A small self-supervised audio encoder (BEST-RQ), trained from scratch: 6.7M parameters.
Rows from block 8, named by matrix and row number. Rows with one number belong to one channel. Each number is 128 + 32 x the weight over its row's rms, rounded and kept within 0 to 255. All counts start at 0. Numbers have three digits each. After the name is the row's rms in percent of the matrix's.
# convs0: first width-9 conv (model.blocks.8.convs.0.weight, 192x192x9), inputs 16-31, a 9 kernel for each
# convs1: second width-9 conv (model.blocks.8.convs.1.weight, 192x192x9, transposed), outputs 16-31, a 9 kernel for each
convs0.54 089:168121107107115118103153114190077143113144060073168133091101113163166106114131144144166185192140142148152083074129072161179113069106094177120112090173119118106121157133225131130136120055117127109066080147139118133108103134092161183112082158086140099083101139099129130151112123159104144110095173175136090146117134155146087099110155132149145132110119140106077104123072081058096093125102117093148135094147181093097102071079138115128117
convs0.55 103:140092099135094103136145110138125143137156095124119151120089076155119076169071130119143098159117166138138135122072190079200072131111145170128132155172144130152059148086153116132184142142206162054139118084084116117118142164113080101160094137118146107138132133110103144136113214164129182148144161089174095166125151118136166126107117159186097134121142149064118167147094110135135116136101164136107152109113160091136128134105116101197209
convs0.56 093:129148069147141145133122143124162142124097143092109170115125114176176167113099120127127140091148119153134161108143188143201130119121083177135159175173054134165087212057153189207110198091099106144078033140087108120141087122093114087162114138115177117122076101163097159139115144151136126128123172141107156093104127088168148119134087142186103138084138132056141154140145129149086095147103096161154147136109127094059179127117150150138109
convs0.57 104:109159192180126138155103162129148110167161143134161141152123132115199085135140155145116177134158131141110130169107114159170109096119114145051133135136116109123112078125151102104139154091051064101137064151091166117111175159154115124151181099118132110163151123105112112130116119188083082117104126100130122063118130192133153143111114135153079116107128124161110098066124206080130102115135086135096107139096161149131130141099122094120181
convs0.58 115:162127108097183123112144146182090100125179196161133173195081119190191126133083094152113129173124168154120159112110120149126101093046163160104091043100126158159117126117157112141113189124108171060061161182153084145167132144162165125088078145147112136103094129191153199097180130163142130093120132100141113103078138154100133144123091118160116139145124100052144141105111148146175135123106128077185104154111061158112114125109081102095143
convs0.59 098:156122154115096066108116101123186104105093162161183148125153146165134103116029106107084080190112095096200084141108143130106117096092135148107085113132174086204123132145164122098108132150111140101114112058106106122141148141125106139131134105141158095136147109138139118105115069205122211128094173089132137130102150098154128121151178128138139119123162170117061115104118130076140143110172098107199112125132136172151110143146221140162080
convs0.60 090:114077098170129157092091125073110119174103134143193187142156111130111076151110145121129155101080130146098170152113140218123131118144119052120122114133119124126083153122141150126154056128063117130183136133108130106203114135110103152120103173141109124156120163127125077087101083106106149113160110101109090128134153147159143135127095109140115101134172152162101089080144108152106131128133142069103143084137152043139129111101154192101092
convs0.61 100:116119127105095157199133128176163179180226080096193084135189147166136105168170105132128092151141151167119108182087089152218123181129131076122097144126167163143146124127122098160195186137168131054121174136185089128155087098088128142133125156115112127140129099091094195085121183086146106104116175086141109181196145150168195094116134072161166094079117106063080072123137120122165076126141116074108143145081089120172110111154093121082100
convs0.62 098:161150112123153193103108190108099180148100092147165200080089182215058142149067126133109088143152088175119186136137115176193154162114144124106163184128201183134077189073099134136157142135190148101145161072121142153100144065108088154126130163164103107148149135121091105150122114105138156105128131122079174139171112153139127122127083099128153107145138050157058104088139120152080171139061131052203101146180094191151122075115130083093156
convs0.63 102:172178174173067133128122154170115127104094111165173155159089136076157075134088084177096129096125137110121109173135108121064074107135115121091074111156080134140107073112202152202149154082122105128177118135118153055120105184164201139163107120155127097083076084093124091122138128149113184151123124079174126166101151176198180111193129151144080146147115120188152168132120185091155209127173096120063162128145127096126146110161118076189130
convs0.64 100:094145194157142146210143100165189190160111117102109147187112100126142139113136119077144166059104105121095085133164126192188095105112078124096158073110084138165122173123083205143094095131134151147156131151190062118168162124134123061121129130176121112158149091079095098071131116177100156165116136137144115109192183157144180115111111119132152124098072080173138143110124144138146088089131067089108080092133152146136127136143137101143085
convs0.65 090:101089161119129063100112104086099091200111123134107123101135067142084126139098080073133162151129144140107143120132112103111138130130091174066136106103132145162159142103093156120142161130144173074108139243149122127132145109134135138165120140164127123168149133085095103085064143141153132119105126068164105169080122113135119058147131083145142091139147127100122137097107147110184140071109128172114149117084125112149114092147128145105115
convs0.66 094:165160102111104127147173153089113062116158105132135086131140173153164125093141086149124122136107078128124100136118205155132103172139149162146150108121131125172147122095151078140135142122167100154130147122085078152208126086079157174164116131124118054108176146157123093124110082167130160092146141118167116137080170141174160187093109137123126130165207136144127086127114156145098147085177129209144120087073124159147131100150121136150136
convs0.67 092:124186150163119140147164146142150115123161135182145151121061138206116119086196193089114120168116085128173130091102092155136131176116154103121156129097123134124146114167140196128117098076148125105069077139141180143098081134203140100137074145088130110138095112130121097136109129099071140115079046116115167154110131140073147170139142161150151150127079134105116177123112094146083181179063152122110094163098151143071109092127161155114146
convs0.68 093:172116101134112129135152145129110203136185154141099136121100180112134104136101115097079130079164136167145171148134098077133136131107118150169131166159155126103105165152197156151140179144157171112137123152142067133149112128138082142123112148119128105153165158099129104122115113113133092134145146169087145121088072147070105092113118140147136102159137109125104066117138134093104101135137121127104106113174098122214081097156072151085150
convs0.69 085:105097114143122124124105052128154100070110117115131104160143136070126095180141152139075085111119159125175116158129126112150056176142125070072164122120167122128145125086114136134158126152068100169216139172094095124113107130113125136085134098171172154144113104175123120135103180140166135093157124114164159126130132135111141130146115124161144093173114150105077143132134143157119153118174130158163169177111131111097125073111138075133165
convs0.70 100:185092089131124190122158089096143145134139130138136075081108187149119145165227165141136143118114123132122058133118114084124178121164069137134082134112084169141127159124106153159129135116162149082163072093162156196125112132154153157166163124059116128147114142128153134132083072097157103122128133100156127151149113106099107086117133068107105150148138108123075103151085153041126125147133213122118076092146125111120088084146164158134153
convs0.71 104:142107135177093122150103176118109168190184076184203174164136098076162106102120110150187185092128112158152164170161110072158103179087154122135121129079146168134061162172078116177129112118119117140062119129149168085098168207175136138178129112097162121102152179146171109147135039159155108124112150151147087102145140151132108146123071143138096134147138150157100161127174103101137098051138074112126069131082083137137126160149126097058135
convs0.72 106:093135123102169083114134122127161176159093112190162130119081083117138129072095107118138107157120152107146160181081111110149184150136081102119098111124126144092112159183119157132080164142169145094095080125179139169121094166054072123168099081165108121098106061052090114096138090097158084156137201138178202097122139125114109151156160148115135134135138095166098122170129120168093170172114111158161165167099090108107135156075191117090056
convs0.73 094:145139108099166163121115158152122132094133172129188114112138110130126139135118109145121101169113115091125121100156134167156118131170092139128118067161129116132122158172092145165121179099118155093180114119154097143079145105132095115098075130105137153103125153137135084145124170174144141146117192127054107113128076115114128106210126111128132109108067149124135189122141161149088098125122140136140094160088139104125110110130063171134159
convs0.74 099:152150129152091098161111167122158115148090128172085106124121138083178152177120092168073178103132169145120109062105140132132119108125105132126141127167111162110209101123126160122132141108133148100116120090060178161123146162071079176085151163126109093108103082147117089126083125162131165167014120152116103119170080156154139116161111133093082127124147061116157183148117131102143124170135105100160131092170105102096164130118111129085138
convs0.75 095:132048130141151081122084118088184145105118155161090114140126111078179080109162102170072084110130085122129161082077155099110166138103125132133091109128117150125142105094122122155147078111091165128171173140139079115178202179062164156146119120137134111145135128131102125128066105107134038185111127130124104151147152050121155142136146141113150082132119083123180135141128150166129134158163161116222168105141126124092101140156147043152106
convs0.76 099:143102162105128141112126121066178123115156142210145183197117198119159101127136114121152118123126123193147193123108099126115120169139140091109079079085142161193194105136218103110123107120135054127138145162161137186080069102111107091122080217176159118170134088072106123148140131096162043118103135117128181136111131065092113090107140078137116096138086142135139102151159105130140147138141144177125171121087102096141128144154120158086135
convs0.77 114:135093100096087108160111127025125107157139134157190157123115122155115167125143100162138176084150126088084140069216171155105096107162103150132179178192104104080165123110135144127124120184156134135196096160106180179113168170104034106141200206140122134074121127163072092136113163062117088059121186155130128082144108161138103141111166117120096078122111152112174163083116163079127100105171148150110140105159171080169181124119079131121147
convs0.78 102:157171182066132129153105126118114136080147090126132084090195197170202126109104141122130146157111141103151115157182116156132112154094147069151176133121161119136130098087123176157133124099072090167199111134112108151140121161094108081094154086080107136086184125101108150105087094115121096150150173129134101154131122158108135070123180137174105183153106158131077129161117128153155138158092138136144088161077179125086125149120067101094095
convs0.79 101:041148132132111084155119142185150064158144124132083134146104129188110132124100126067101133116110087164138149136166101110114146073163166091122163143144083169208057135089131151112129161099148128172085108195122099106168105140175106202086051163120140139101149121135085135093148122140116143159093127161134142105205120151163105150157128141159110140104089082152107156127123151117132118160159066167151159128126143117098084118187093183118174
convs0.80 094:101091138115158118133112116110140128157097123095111131094118138147070153105135107166170078182179134179168095126111099101127107157108125119134191172070155167111117129171161137114186176106169162160140101178130139168124134184137167138147053093140088147109096075109107123080138153120109067087113191115128106176103150118115143159100156143128133065150143114165131034117132149150159096175088109185174151158141154089107163089060108155136093
convs0.81 094:115113126105104157139084149124168154126080083148172127136104169113189174153088120074110109063068085140102123116080092130166116141090140109135127102172142102079130088133058093106064107124130118122089155117142028133169111094098130165106120148094151185109154153136092160095112108142137164087085039141131094155072111079139088174120181139125149141123071091058124102130097120098096085142189186066163114113147141147101108181180177146142122
convs0.82 101:142118106161130169120142168130132086138175137099114134118128152127138150104104093159071059168130116104177157091157102138165125109132074074125121193098152122101113158133084158140103119118152095165124052068096225134131143135090069075063100140119162131137125159103175115145185037148121148092083121091129165118153119125151078118110080100123099091085130119111128139130144136116112105073194105045079134110111189107120055153144109083144117
convs0.83 096:114155110151118118131128115123187165109125059112138168080166109131138141116142110085212143166127159097146098134137149085157129167068113186116158097132139149102096107128133112106123136113159097142080056100151122094091146115091055117117104112110187112091124121095142152087114160100149145124171118155111104125143132123121129157116152178103158133145093144116091143119176155108109102095113149110099118094106145125077163152144132121136069
convs0.84 099:148096063071126107131140153088174163121101118164077177126082128153146165131028145114125127113112148112114073157050140117134151150128186118144106171127114134168177117147193151070163215089167145141088113082107186128116172113158068128091137138145106076124144122139119152150161202111166172082129099168122146149119170168092186105135154155130182100091122136163199096113107198116129097094151147113148156104154109138117157125136151077116156
convs0.85 088:078119083058151129127167097107147160131120080080137059076129186107122128142142146087137081161168215247166125158182128160158145126124028118103195116139146117130112185077069174077105112119169104098108117101138150194139100061163073123162117145161148184132161120101148129130084151062110122136156098183085151076149139099149153110109136120169081163069134105143137076117083116098093088114137113122130146100134126118146084093142111154155084
convs0.86 099:136120143150172122132152143147131129089085164161110107162107151098109142123131087163143198139112158107160101105166101181166061125156110139121150116156112115155162162038178128111106139119128175109186147094092170060159161133148161102111156083143154142093124134102140155109099162097086120171169102137109118083129122196086153142100187191163218140240114147163154174100178139186114117046112125129132096111084116082129095171130113119097127
convs0.87 098:107129119130162153128088086140143097175140133107126208104140088189131165148095119121158150141096145109098076117100116146164167072123143173122115117150110081063121113078087119100131081098149158144172128181109097159111133111127118098168104130214146136134139127126103109126163205097132192182168142138119133158153147154187179217113181110105170120081108155137058161107081099078125060116186159129192091135138159125154086094123113085080141
convs0.88 096:173149109128112112098083113099063133094122131111106148146116145199132088095106121106148147125138130137137158127119111122154077136098152115140174133139103171094089108114206131137179150089152093130121129125090106119126158136098132088121191156127114136071080105112073079148158124118058157108118166155157095117151096119192139094102115154148123138150152114165119078181137118140165130165106184139103117097130147111107124133117069075110141
convs0.89 111:111095133158123110126114152126122088146118136147177112078093170161147111132146182046134083145110170151187132086120097134138082100127104149124181094090118173128152139085138080152091196151108184080183199188099128079094159129090228218108125100187106187140045085130148110128145121157089117159153142150095149156145113116139128122156103113138147165162121121174093093161114127114104107109107121176117199187148081161157151086102121115126127
convs0.90 099:133132126139123125144101179061104109121161089108166102213108121128151092138120138140127088177136180182127120125059085143138151124163162115111145117128034144105189088153153113136183123208091151096085089155059134109153158163174124131058119089147083096118176153111170101130159131163134128124099092087066172100153113086132105162123171085121151124128145202143142098044134144139171184143171147195149132175147137084113137137181123137110126
convs0.91 107:145131118104153148123150150116125155090088049121100190127137078152168132105118111133161138117115171154140091163132188151107127133162119087104135092103154088142142157109144064081118112161172096140137136110102098095107165108134125073110117165135119108084093046134119145160140137137132096160155165129102141131122139135152117029164138188160127129139091162120149165103179145129157087124100150132119200173077084141136122079119149106173093
convs0.92 092:127074111171091112149102130094129119084177150100078136053050061126113083138162103107112097100165109097123088077141062135163163088095164143119123155114128083182060128191133171072109118091122178151133107098179158150135121138111114125167139140150142110134132133107062094152163129127112115139095117179090142071116115149126123146086127136157088133140156089154148076128143183083131154061134148132086136086126079176124160102079134046152181
convs0.93 094:135155179114086117126128083076103117078114137145150130110091092103151079116191136102134102052156122097133134090148117101140164152103130097133142149122116106087156133129132135112158123132153133151085063159121141080166067139069094081114119126133173088086123092132085122144159146166097100152186109134147100144100138159170101156104110092119117159145127148131118215136111106167072171077127089071169088147159081075100153170150076109087123
convs0.94 094:124165129137125102123158109112119121119078139077166160136153100141156125163112114109164109192105109118117110112158075137169093100094094134100115159127168094121108103155184065149167135201122052136105076173152121160125122104155121083103211152196071107125117124093190063137068154098188160185137114182096110152102120117131131104122126107186152102131129096118167122184133109105071131151146134190098103173097097122131127124132137135103127
convs0.95 096:145093136167124095083104106100161129127146142084163069118143096132161122124152157068065101151111141099153192107086176140152219075068155169139161159149126154136121141129138155127168128140169156105132034121172099146155112247058137154153131138106149106143148148101094154129120109102120038165120142116124144139129172207044119079103132121106163110136183144156123106100058104095114121078103090037107130152117157115091128132146095098162159
convs0.96 100:153157127132142143138168165187125116113109063107101060045112192154111150182123144192164093131116140103158165151146092090138144144154096119075140147034095126132169111136091118143109193136157133090126156144186101091151141089121114093139125082077064139154080159130170134087096122130152171119129116122156104130114158095104082126122123119161074163154151158091137159136117154117102068131077125124059071113124142095069074090083132122130129
convs0.97 098:151104107132100158101123135117193249145147094105095142142142170127113105180146127117129175163117172068149125114174126070155145019144111054098161137152091158101150150130068145109168151144104150156115179154146114172128107078103133136143138139104146096167086135103089111132111124129131173103103164174097125183117102127120146095100133099189210158106083156184118123100083129087163104132130073128117148111125103178061054098131164097157100
convs0.98 106:123112078149085112162079090137148107169148132180125089124136097118157091104172107112084137139068127104162121082118147088156142197116157129108071145132144132075165139125149074169088081148204144128160113119124154104187182134162123110130117109148090104196117095144144148149131086174135143109155109171148135102096129141087188091218134167108124136141184128112126110143086121128116188139135138136156131100116090132143144153151103065067066
convs0.99 108:128099136138093136119134127126116097146156157111123109129087107184170120142116141142132075083116112146130113176069114142177072089118123082115140068095140121147172117076185155137124140130094098120072183151128157148125106180185066189181142060104143155156119130105104153145076171194185158108074101155136094127194057093133131120151141144138139116119172178105131137189162122155140154139129119127087113133145158103117078172139138141155171
convs0.100 106:194175159103136139117103118114129124122135127168145164117088082182078168096142112195156146140108101237167194109195094114074108068125111095194073120082102132129107088113123120158147166150104167142108128094084057104152106081146134088110148145102134146116162099146092077132106120137155115160100121143084144082153174106134108160192072142095164168116136157152126108102128125036106140155087169113106135094157137111134149139148035136133168
convs1.54 089:048118077080175082131150109126093132125132121121151137141144123056136069138124084079099128115032074121110119121145133067118052098082133104153174087086100118136151131149112083112127096080060119135157168186136054149189133140081103171121118104121128085181102091058153097127093134142105172117127152115080083140187160093129131132095083135139155144144138101159136126154175140089158096153140155125102116120076099137140057116150129120104139
convs1.55 096:175113140085133047080166091152081130147128141190093104090154162045159132111117132107138138100102095154134110126129114172104178100098110127101137124162111109164106164143118107168121070146139047182166055086131068108143098145173149105077155169086215123121110083145083115148133112177105149093140092168085138133163049168099177144141081107050101123126110131098180109109075121079124093116136122138089126118147105168138128083186129116137121
convs1.56 093:129108123122059122148093111115201163128095075125095097141132133148179136113078071084130124138122096098105117106145081049101133112086174101156159127082152127160177111110085087096166121170133093119099148093200106121111130086112125147111123138139132128141173154090162226123119121133133099072091147164138147060123082103104190110211157167068147135153111141163128081119080126155127114128105164177157116141164160128142126138182136116114049
convs1.57 103:131090154151154070132136154172094144105116136130095173131147135084129140134200111181098143176125074127125142116159159142075162145151118137070103185149149196115126131114120129131102105124107106116174106149148157121134141137125144176121142174175125177148117124140103081156168127094111122202127108155159078156106136113079078121155088143124166155138120158157100123123069155164122173094140155192080084076078135138086127106096133115057123
convs1.58 112:093155117134119124082143128111101147124154106126123095101130116082118152096086125139131104132122139125088181140151169170151145131082142125081089119062118133160157118118127134134129155167139193074063177097159140108121090132134194166142120085093114103105152112048128160182151127078113109152072172146131143206142196056089138132137102101144115136136155127120083180141148111138104075100133176152116096128072133167177084106136062150154148
convs1.59 099:122129136127076095155175121157094066126151193130096116143077116148146135150147131158148120155128149128176138097132103111165130093099118139150097039089137097191096209126098126077124128141106176115152216084137136106157140101102120095142115131083205126083136116111118093194153136163144148127138108124086085150125131140056150129122098158090131138134114105093155150116116126156117109168123146087103097099138145127104131134069148124093072
convs1.60 095:143117136085152067117136097178098116143106115129164142076102197081126101097094104126189116124119076139115154135191137173125108144134126159176082172082093153137205122119140141091114096071116168088141169086134181160131102114132181153147130105115130119109133140117095104128145111071140128166156128123157154143138159172132053121162171134088103103118110123123137089123094133094091056107160061166168139136204178146187082122055135131106127
convs1.61 098:108093106117103200126125087156154128165097131119125218104129197137086128175179169193145115111104122072086112148092161157093093163207052160126078107111132120106109230196149183126165127152140155058156116136164124081157094112170163180099050160131131165099155110118155133085169161097100136127134106124160056115077113143138096121097172108165152094104164149103087094134116150121148123133103156144087061083070129190116133137109117128146145
convs1.62 100:160121095194095136165135139131107097144156168130165136141092164125134168180169153161164112186146097123048139162089177095063122111149136154119135170088118100075097016139051152064126164225227147042138113125155108136140141153130151182168129098180214095118152154158176126125159149087116144123144103132162173157104170146133172135115106185113158126202099114082056086169072160172072106155121064168115123142115128137091143104145155154082096
convs1.63 106:088145137124158106094179148145131128091122122120144102151121119063098115155110181108062109133129114097142127125151156169129163174146155104044089139110122115168130074136111136182198128078143142132188126076108093161087101129159162190106127160161135156099145078108122090134127128091133165069117132106151095128100114155191109186141143149090165136115145195116176148164171164127131154129118168153102148118129094158118107161129126100062089
convs1.64 099:119207128113121182128176125110122155209144077086122151136186111134134147098119163176104108149169152121179126120133132115097136181133106109086158106166149100115126102091183168143103127094100124121108126117053087156189098150165144105120212133168157154194180053135132098104091119134129127162140138077064144149128101114063122120141144107134175123149139109153072096088116079148128146130159132103114097163157196131074092166106167120135077
convs1.65 093:191075130096137183143150212101165178150079111106148090106154132128096135141164180169100081122134132166194158095144098165087109132114124094094132157096061114162133090140097113108153155135174176160158140105077107153104147106168149112152157089144142145109142110136086072047152152170156173159168141160114124121134127132162138090135131091088156125115114115118134096167112133110145168116168102163135134152145197127138154180159140156177145
convs1.66 098:156138084123105142152149159162162155109094143113147141143108159059114112132109132095104133141116108112099089134154144091175159167111102134165066157144118156106112137099127072187124126074145089123060091144089108100119171157132080115208134091164123121124161166122052060084159186155121135140107127167108100120133132089117104088065116116057111127120073149216167224081068067171082083169085097166149162152167106144111194144121107138123139
convs1.67 089:133146076101168057170095114135158129106121159182093105120108146142088129125136108065128096113109131091070107131074161182100076123116171130154121144154051117092070098061083156154255196129166124137093129102131137125183121180156137119207162134099128120145113116130122096108131145125083098075116110040114119140080185120140161101158149090109121138130133125161101155079172043141093138121178127093164125104161172182094187170181143119144163
convs1.68 095:104066112026101100087109134117173148172104111131159140162199211095096171117133108150088105046132121102129159132142128109098166100100083117139100125084107146163119164115105112087098091096146166117117093137104194104161147150098123106120078101049132137138070114126083133151144103079166131123146099121080074126184186105181153145123079126132081095099125089100127084137124120144082104178096126067143099154059178082073069160097107039131077
convs1.69 087:128138108087113136159157181147147110141136100178144111155083101114091062111050108143120132086135130137196146163062137168099162147131093148122076085084064069111179154049140160140135149100101154117154140138168183073165137125145108122171123101095152164189155101106122129119152109115114118158129119126123167075123060104054168137141146108098091108153173157177172091141127079092131139071070136133141116112102101137103104103098101098108132
convs1.70 096:147115172147167119113178127139113095099143118142125134117131184120061101102147129165131115181217194123122161149102171112097136169113164134116121149121155108129106136108078153111120109107097106083195121114124108155139124193139133082156130131116124111108174073149150148110135156143132109134211084174157167148080127195130148150127088138094123103115113129142161117115172122140048066091132093143192138170105151218106176131118106111112148
convs1.71 101:138127177126123158212143105144036106196149076172130152166133144146137127172133147164149114087120054107151099161130099116181164118137108160137129189116136108149179145180182118147092171103098139076159094115163120056057114170166122204178047141055173104178088143114179138193090126169137146095113183134156114182085110134092145137150165146162100095149180198120175134134143129117172077161130095118150110143106102128145184120147109078112104
convs1.72 104:079079103206076137149109143107119086128179128193144175056169170131142180151089148100176097139137087083150160165104087164110131101129155098162116133061095087173151148137121163176139161107191151187090139128079135185148106109101201163138119139110213064177119126214116180188124101155071117159104123084103187111162059160100169167136067116149087066096112115112129128134130110177198118111130048136142094167107104133109159108117073172127149
convs1.73 090:143150115169068173148134158149163100117126104118099174109151151123158102089224125136115123172088161146164090199103110110150163135069107107169126127077122176135136091131067140108142074125131125144104144105223046114115080106099087085120125153114162122167137066113156114182116159116120112084149128157120149142138094147161074137119140096178160142114116117147150162182169178148170177167127174095129133093099064071123123132136072145137095
convs1.74 103:083112096146077100130115173102119111134167152100077124115080122140132151155140137138179155125129162115144128100152035163124083160135111101167160109127052128159108077110119110147190095109172075164140090018102125117185093139117070165099069122144153112136094109143177115059150108136057172112159126142116146098215112121079086134120137122133130148105189121125163110149128061125132075141125146083136169139109103092115120142222106116116106
convs1.75 091:108093146107095118100138054152129156150146101127085132193191106138112057199088136112114152098139135150129179104144175081178189112164119141105150109087085140126163091144186076149090079106090117137168025086126171168147186141153131133159093118129138158153152158079141128135119127147131100106136100106108121133111083195105166095174166074157154096153155162104129121151102117102127064124113144130125112095107140092151122092146157091135151
convs1.76 100:115097154080094132151130142093128141137121143127148157103138115160099116158121191084160141106173101075110086156095098179106124177122121121083095138183108181153096096139150127115099109078143071149099158184118081080038138186086137086066218153103126095146164127118165107116070130102166161115152189096043134126070155155114194141156109157176090084115122113115137120066103179166107133116094121116140131167104178140132130120105105092104081
convs1.77 109:163094111087123198104129074073097167138099042125120139101155068143106172071134164116158125171148133086147140139140143172108107144133086112131190109067095091156107129096099131060148147065134107150137174154169184095140082255229122114130067105101157102142094123121139127140083072124137061158160121160120070108137104138171131125142158109118107086117145099137134139044125114106119159150136147086158130124108132128114127107125120123141181
convs1.78 102:147090147152106141124089140078056138147104072123132160115076110159130167148160135152147106098162144142157138097119084056125118132042087150142111161122098118129139123103112112119120115104137112047077133167104156135131120183169117101179147177147114149063103131182146146107084144131110102135055186112157154147174182087173032144107122148121131123126182120136133123138094108135134164125077114087165175128160204132065150129207153162070156
convs1.79 107:186106119181155145125130179174101208093117115103088099120094139116119175117136125127155147139105155173158132126159129119164121160066129087133118125116150058102110174148144109120140108164120134177112167143129151124102132159105155119080152072147094092091122125130113183058094155053137139092157120101153071142156187124111140142099135086121172076123062124124102158143129147147117086092141179180091148120140102158174124162071158193098145
convs1.80 101:117143104127108092140144119058116149068116139124147154087145124170058157131162127096156167090096109096127121108092113153093135155078126148108152064088088109135168120131172137119109137105052122125147046119163127146169178081154112170180118088131155194106123152118114088084133100121120159118146108123114060109084120089163106169162149113134124172117156166151168096035084134084130193111092078171156142152162144157176174058034114138139151
convs1.81 093:139168172139157086131175171135086101118161072110115126137108162136201098127150131160150165158158160170123103115158123092109139110132145143097119088170129080117139108101157141144106151136105140191112146113104127116138153132121088122159067150143133148147148126094146164043121156136113174100111120178158128190070121145139143187122135081094173120117125086123094120134156117133116071094154158141166152093129149101151165111090149138173135
convs1.82 095:193147194148090152090069152159118179097118136083121136157163152114123132156091087142138105133100114133068188149102157088110091153132134119028122103070116069122167121131081116131083123078171155167118119108104107157168147092076119135126092199126130156094133088143165139117113162065119134154171132133129158106084088092128089181161111160148182166117170067130148107068107090101167125059147134157068122135070065139130117084127097137135107
convs1.83 098:110082131165144133138127118080111124176181115117106112172066118148146187122145083093110157103129131113118194141127106126143111108173155129106119140106083137089172097142099100105107171053133171094099129112075167131117092132170109099145188127142086153159112160111119117166097094151185143125113161111093053108100144126134148195156163167131131135136103147102073105094120152082146138185119120160102158140145107046138110117086169113145133
convs1.84 095:056160111118115066132126114131162128093151171112170111084172097111164161067179120095154126107121075111128106124118132100151071113101109097169148188192141084182130103114157136116148131157146160084127074201076165191129163072175096100122089120139116128127136149158067166102128121153125093164150169168097062186121081132152130101104070079094110141138161106163122145120133178155123099165163125134115090159167147169185104094176084156104121
convs1.85 090:061084114104204145164117118130130152158134088096093174099137122137210096150155113121164137177117145082043074187118170117118081166131152179110138148048143157108151116100123090107145110088116128096111162129125163030130101097111110134135134130126132214070061118116112234090173117116062130140107141126173150153160097134072159110083100107129149105177103103145095120128155161166148139141131137150154111124163098122162090085124114123125168
convs1.86 098:156155131163095116105099082162075130064175118081116137096168139156102177134127190150144089128089149128190092132141182117171139133109148113148077158133112136164104078150046160118105167143086157088156149108115188060112156153083175125135136180127132178079126071113102153156119142108086119139171182099157155187061131138117131071103083125104160131160126129125148156100154129114140065062144096128086140120130133096105151164123157105108122
convs1.87 102:094086134147100144109152158159084163093101081143141101093118120122110119152099133152132160127136141127124121115125143106137098093134148125136122143152138160097139135129108161163093106080077142086108193130162134090101121167078093128209115044105119142146136181118104145189094091128135076101113133122162178116150136175128180125090124088146106107096136109152102090143154099174146121089066156126095096150096133191153105126053135079140139
convs1.88 101:091139104095112125080074125137079163159109115095089116148065106108149243129115171147171132097123117146146125136171098173181130122162141088111123124120114130174083108167217141071134187112174115145064155158166113099096147112107121135127108144180114126118171152161165120171149117031130076126172100126071135130063134080095117118160159140129100161153091135162171145105081120113158163079072139092124109122134120182160108132140130131088096
convs1.89 114:158146164181169122172119129164127159125141106132167109171115151073117058077105112082166103096109119128149160115071148171164119139143121098101155146090062135179100172135097188110088108157149100094106152089153097128136095131142059076179174105120099128168105171154167182099128126148115044111094107132134155154112103099146158132180161161160097107132137154145103137116115093094091124156101132172122098092104111150068144141119100101146116
convs1.90 103:097100145163150155136123106149086140131133146098130112112087133112138215100189062152152166127131125148102109178165175136205081149132060124144117113103106145147118183129170186148099094100045117112147164157131102161155154086146109082168142093087065140074083151129132143147156132131113098164111155098100077083132119137123149165142179119147154122140142177200150134187165093103000047139129135106112134176122158156159110168184144138043147
convs1.91 108:113167136149179128135135072073064080123119100120150140149106099104150087144180126150145121100119154153126092123106192088086128111148165119177092111164120206109117201132208097118147128137144177127092115151163153115176088065207116092052128168080137137133148130101083141121100060130114136155119116125114108142154190192129152149169176179116188095056140145134170083148138109129123188086090126162150078123117113129172121085109121162160145
convs1.92 095:080081122088162152102179082087130108122168211097142179116065122127126183139141178154148198116136119138134138103107163171103098177121175153225109110162113115166202115156195065118127097067132155081114144103120139151122118112103103149128121089143145113136104116194146122134118121130108126255246150123119109073157106154163154125196173166122162146111220132161155081120113121120200100112124101164139057117092110137077099047154098159148130
convs1.93 095:122116149116206121122072142120075110156201149125200145055112159073148091144082148164111136116113102112095125079155137115104191126108143144141121155203110166130178100209172143124125133162071106077191149110136101099072123141144130101095094139133130102105098129155129133113172101195191130184128090115147135175160144125092146151139139186122180118186124130172113185104122119146115141186174106122145128168138155140093143160128124070116119
convs1.94 092:134185084125133169124128202154150118127144172096156139146127113124187130091090095109163133162095181179152134143175185189086124162120100150145114133158104127098171100126150112135140122114195142129110099181122146114135142099123120057073123082161140120190134137156129165132094134123148137103148100134118141145156169106110151136172105142096078136152142112171167115164138117158135162129144080104093172105143140089089136100128079112068066
convs1.95 090:087125157139069131096079170154148158104100127134143109166108145128174165118095105080166140138118164137132109136112164103110115070148107127213064171077192121161078153179202146144181157073111141141123115117152173079156152154227171165123103132149110093113102158101112128136104109138084127113107119074154113206164161163156122112079121072083087110101000033061066123122127151160139127096101108156151164092224125170086144068159159192096093
convs1.96 101:122142081097106120104143127036086135137154161203159160083144131032109182143141209130140128115105109100119105091101108167123104100104177141120094155145099150152165132123104162151149085136114118144100138119173137115126215167122131172140083056073068114138114130104197183133122105138122170083223150142066074139098105116100190146175116166136124100141159137118061135097069141158109154143081157111115123156131126139086156132130136112127164
convs1.97 098:108057140101181124143080174110118164186161133115140133149143162114177094118080155111094104167129113167125097105079157110102185070093116132130109120157134112136174151091034109133104168109101080163096130139161110125195168058097090161151107103158124084122067120114166127102155134140141133117164170127099112117093144133146110205169088124145134154139033150103130158111190182158132120082175070139133160142141165114124119092165183106127105
convs1.98 103:097152180068126143076060175145171088064144142143105118120198094121135082105134171091156156141128133132075112148102043096114135142167104124110225118092157131082135055135122143122155190162146128175157180143161154085119090111069121095157129148137095149188108079092098122086162068131077122137077114150116157148108124128098112103153149147104115141129099177146116126115113172129103051061147117163135124116131138134123154105166114085088117
convs1.99 098:097141147142128129139111167121100102117115173147136134096075136112148146125134102087069146136097099051144100150175185153113112108174131110153116177165101109091076084148119154126082142206121100103096156141122127112125083085124182134109156151144144089179142130085111124160064132174064105051101111081119102147126096129160100117160147125175124146127114130117164119130099101134148142097122130166107140113123108119133081121150085139138127
convs1.100 101:154114135112163110160136115031085135185109167093103166040073129097090129099086106129117182152114103100120189151097137173124121157062134173130149189137130123171119131157135122128127036145095199127166114152166083131073152071149159153146128121161145131115117075161112190124069098127152159122137143134145093110114109149159121147125134143167140138170157090158105171076143080109120110116114145080127116122096096103121146137172166105138138